From a checkpoint of a small image captioner: 5.31M parameters, decoder width 192.
Rows from block 2 of the text decoder of a small image captioner, named by matrix and row number. Rows with one number belong to one neuron. Each number is 128 + 32 x the weight over its row's rms, rounded and kept within 0 to 255. All counts start at 0. Numbers have three digits each.
After each neuron's rows are labels from the 100 texts, of 14976, where the neuron reaches its highest value: "fires on" is the input token at the peak. Only what is clearly more common there than usual is listed. The data: dead-leaves pictures: piles of overlapping shapes. In brackets: how many of the 100.
# fc1: MLP up (decoder.blocks.2.mlp.fc1.weight, 384x192), inputs 0-95
# fc2: MLP down (decoder.blocks.2.mlp.fc2.weight, 192x384, transposed), outputs 0-95

fc1.28:164160143120105126099098132089103149128130130120114151149167080147104058161101081104151149138093132189150101156131139137161205110109163169156168139185119140169073136152119123073138163080072125136161130137135128108137066167143121080152142148141138135203198110100166069129092119188122104142
fc2.28:123143086142117123136128104146112103083147116106149048082119153113147178135163161172111158130134159124161161151181180137138090144124087137181106141104038133112135171122068186111126053109183172168078106075147124060065111104161136110134176110121147187104108150088149134154123099097085112159
fires on: "shapes" (100)

fc1.205:144140210127076142137140107142161178136140154075118098113161114162119093127149106143148116138123169103133096111162106115124136138101147162092124157141097163122126118166113135130112117119138076092193105135119069202194107126076157088101115150116074115125063106112135104065165124127154157129
fc2.205:106112072121112126112148108140123119147099101114138145110120139084101099162138111119156189113109113126145096192153125185148167163184124125103122171149149120137107138068153094173112188100119108151113127138089143101112171158149111159129137123071176101166164162096054147156130122107130077144
fires on: "large" (56); "<end>" (44)

fc1.15:136128145128061114121075076113111164131108115099116127139145122167102147112171128177140152135152115156129118045169122093164104077168090114185142163123099122159069149175185034134118198165101129143096154129151155157135114124081093138132124153100160121139124114091111099151091117211168116105
fc2.15:111147104155118134111104165088112044126134125108092093120161116168128118163202127152096108104064196069121115190177152086124158137122048087079146176142120139108195164085094174164177111150212155133128078132165120070155171174126133070115164126076100167128146123069095148112129120089090090145
fires on: "shapes" (100)

fc1.241:148149144102083081126161111156120145125123208113179127147135092154077136155139177122098171116084130065197144142153174129146124154075057122192128156130160139127131096111126094150136175132152128171102107180099135152157129150140124140106095140142142162196180088155166174121160142134095104170
fc2.241:100187142083065135094196124114166105099100075120096138090165178120127135094175065130153137181102109126140103075130091129131135050112119094109111099097101058159147156118141145109159181159128081141140101118188109136088098101104122136111112130111153132131054085104131151103105127137087123063
fires on: "shapes" (65); "of" (35)

fc1.311:157166125095168109153086155125126119154125072100077116152148135136154190103126096084147153108129118128151126123094166205100091094183199153195184207139146114125138128139147139142137180140160106154129100087034128142127075142112159050095138140068187188108143168103159099150109044170155062118
fc2.311:107079086145117151136157145114074166155126121106138137094132089045097104117170123164150102092126089172079119113184154053155113159087126109174120141083125164163116110114135105152071110172113136104178140117097065093143206098123135095123134156178128096143094136144127146115152136058174175170
fires on: "of" (100)

fc1.11:089092094136140153165104124137093123094136142050117145137107110104124167186155139162125155171136089178133128154131076127185080117072126137134163156082069135117112147124197117197076126107101092121163183170148122141141122162105118102103152175125151152105084087147091096123139142156151128104
fc2.11:131125115136135109074128185146171158143076117109170092132164154096167134050220120151129132124166157094080088101102111116158161109175108151145109165075119151123129145120147127128146161127100148128105109060127179096106116180141124134094128139199120126171167131129143129108160117175171064136
fires on: "shapes" (100)

fc1.346:099080145076087178110127096150077121141122104112129182173148116143108108075069172150130098087158096126196104125108108122163124144136194144142119100140098124080123134144088151122114130122182141109146129136139109151160150160110094110102069137133172126167166163110081121107141112198097178126
fc2.346:158129116104076102145131165097125170208147168162130108114123101120191107133114156151129120137105159141058051157153071178130110149126153090150116146130150121132161077160089127078128139132153106169102123175164176124158102141152133128169087112080122099069121069159145152141161188154158113163
fires on: "of" (100)

fc1.154:114137135093145147143089078097128143094105120105145107156120062104166162124179114138140169159128121128156108081178126113109155110132143129178129167183112151093112131102132106094094152108059109066197142151129094138163088121096105071140119170147108096149108092064107134153089124158093166155
fc2.154:142149104063074127124109126185089015149166101113102105084104116162148116051127133178137132084144123145196166145203098186163086133160156111054124172135089114160135162176118158118112190054109130135118115086136112144147129118125110117125093122139140085071083117122148126139109193126140107141
fires on: "large" (51); "small" (47)

fc1.302:101120124120147135164118134101173141193093105166117106139092140156132153120088138101082172167136059106125095187130146130088141091118143164086142069140145126172140142180155137116152176132120070206115153167105131132162128171139205069127154134139142135148149177170135149172108147149077087104
fc2.302:093102186120097154094127132170147123162117093132151153133129105076149121119204137119055112095139070161090106042107133140187110129161124131118073105125078126068156115063134158127152167144102155133126109118137053102139110164126120127119132086130143099105105093096061167108093126103086126137
fires on: "shapes" (68); "large" (8)

fc1.217:187122117087078087149092099110104190129152085111128087165174113147156145129124147184154173210158122089081142082158087165130131134106159149196139173132071191140102117150115133146172114165096121138119109073182080174186116120148098094121139135091142138157172105115116154148142125180093146116
fc2.217:196168184139134158109150147148136140153141130128122162052180094207093090125115139135171076156142113121138068104152160134108109106124130127113153188076102078039189145124214126136087110096114124171080137166163141136133087099175121190126143118147071125118137159174047129153139087120129101106
fires on: "shapes" (68); "large" (31)

fc1.273:166085141101080122092135130068136155148142086115133086198139118140066086140169128100130105104131170130082153098126170147108099155183169108124174163125060124115128143136081110192104117137162114134097145164111114113145115144073162174050121164104122151191091094128141101104084159129147074123
fc2.273:148135073167065134141124139141149113204143140120093173137127108119168148112137110122131180188147120106180103114101157130068108120078047136187122172090152094068137099140156129095136162126122143066081056073100135193128128098160146146179125084045177094150150170083144111129128173141161139155
fires on: "of" (100)

fc1.301:183119116119095159078078107144096186149141121102128108138115129155116097126126151173055055109141115127147186129149186144126136181118110130089204165156089160138132111087092116162133151123113147107153132121111125150165129188119072135143210193143119152186141143098099089128142154117051103156
fc2.301:139116116156139138124158110132161049128157120110147163127158135154170142080159133116149184142140096170101174127109142103093066116114187203155147107135125137155142156083154142182154144107141087174108140046162169142097163100114127099161133163158140137123154111176190102117158114132092107125
fires on: "shapes" (99)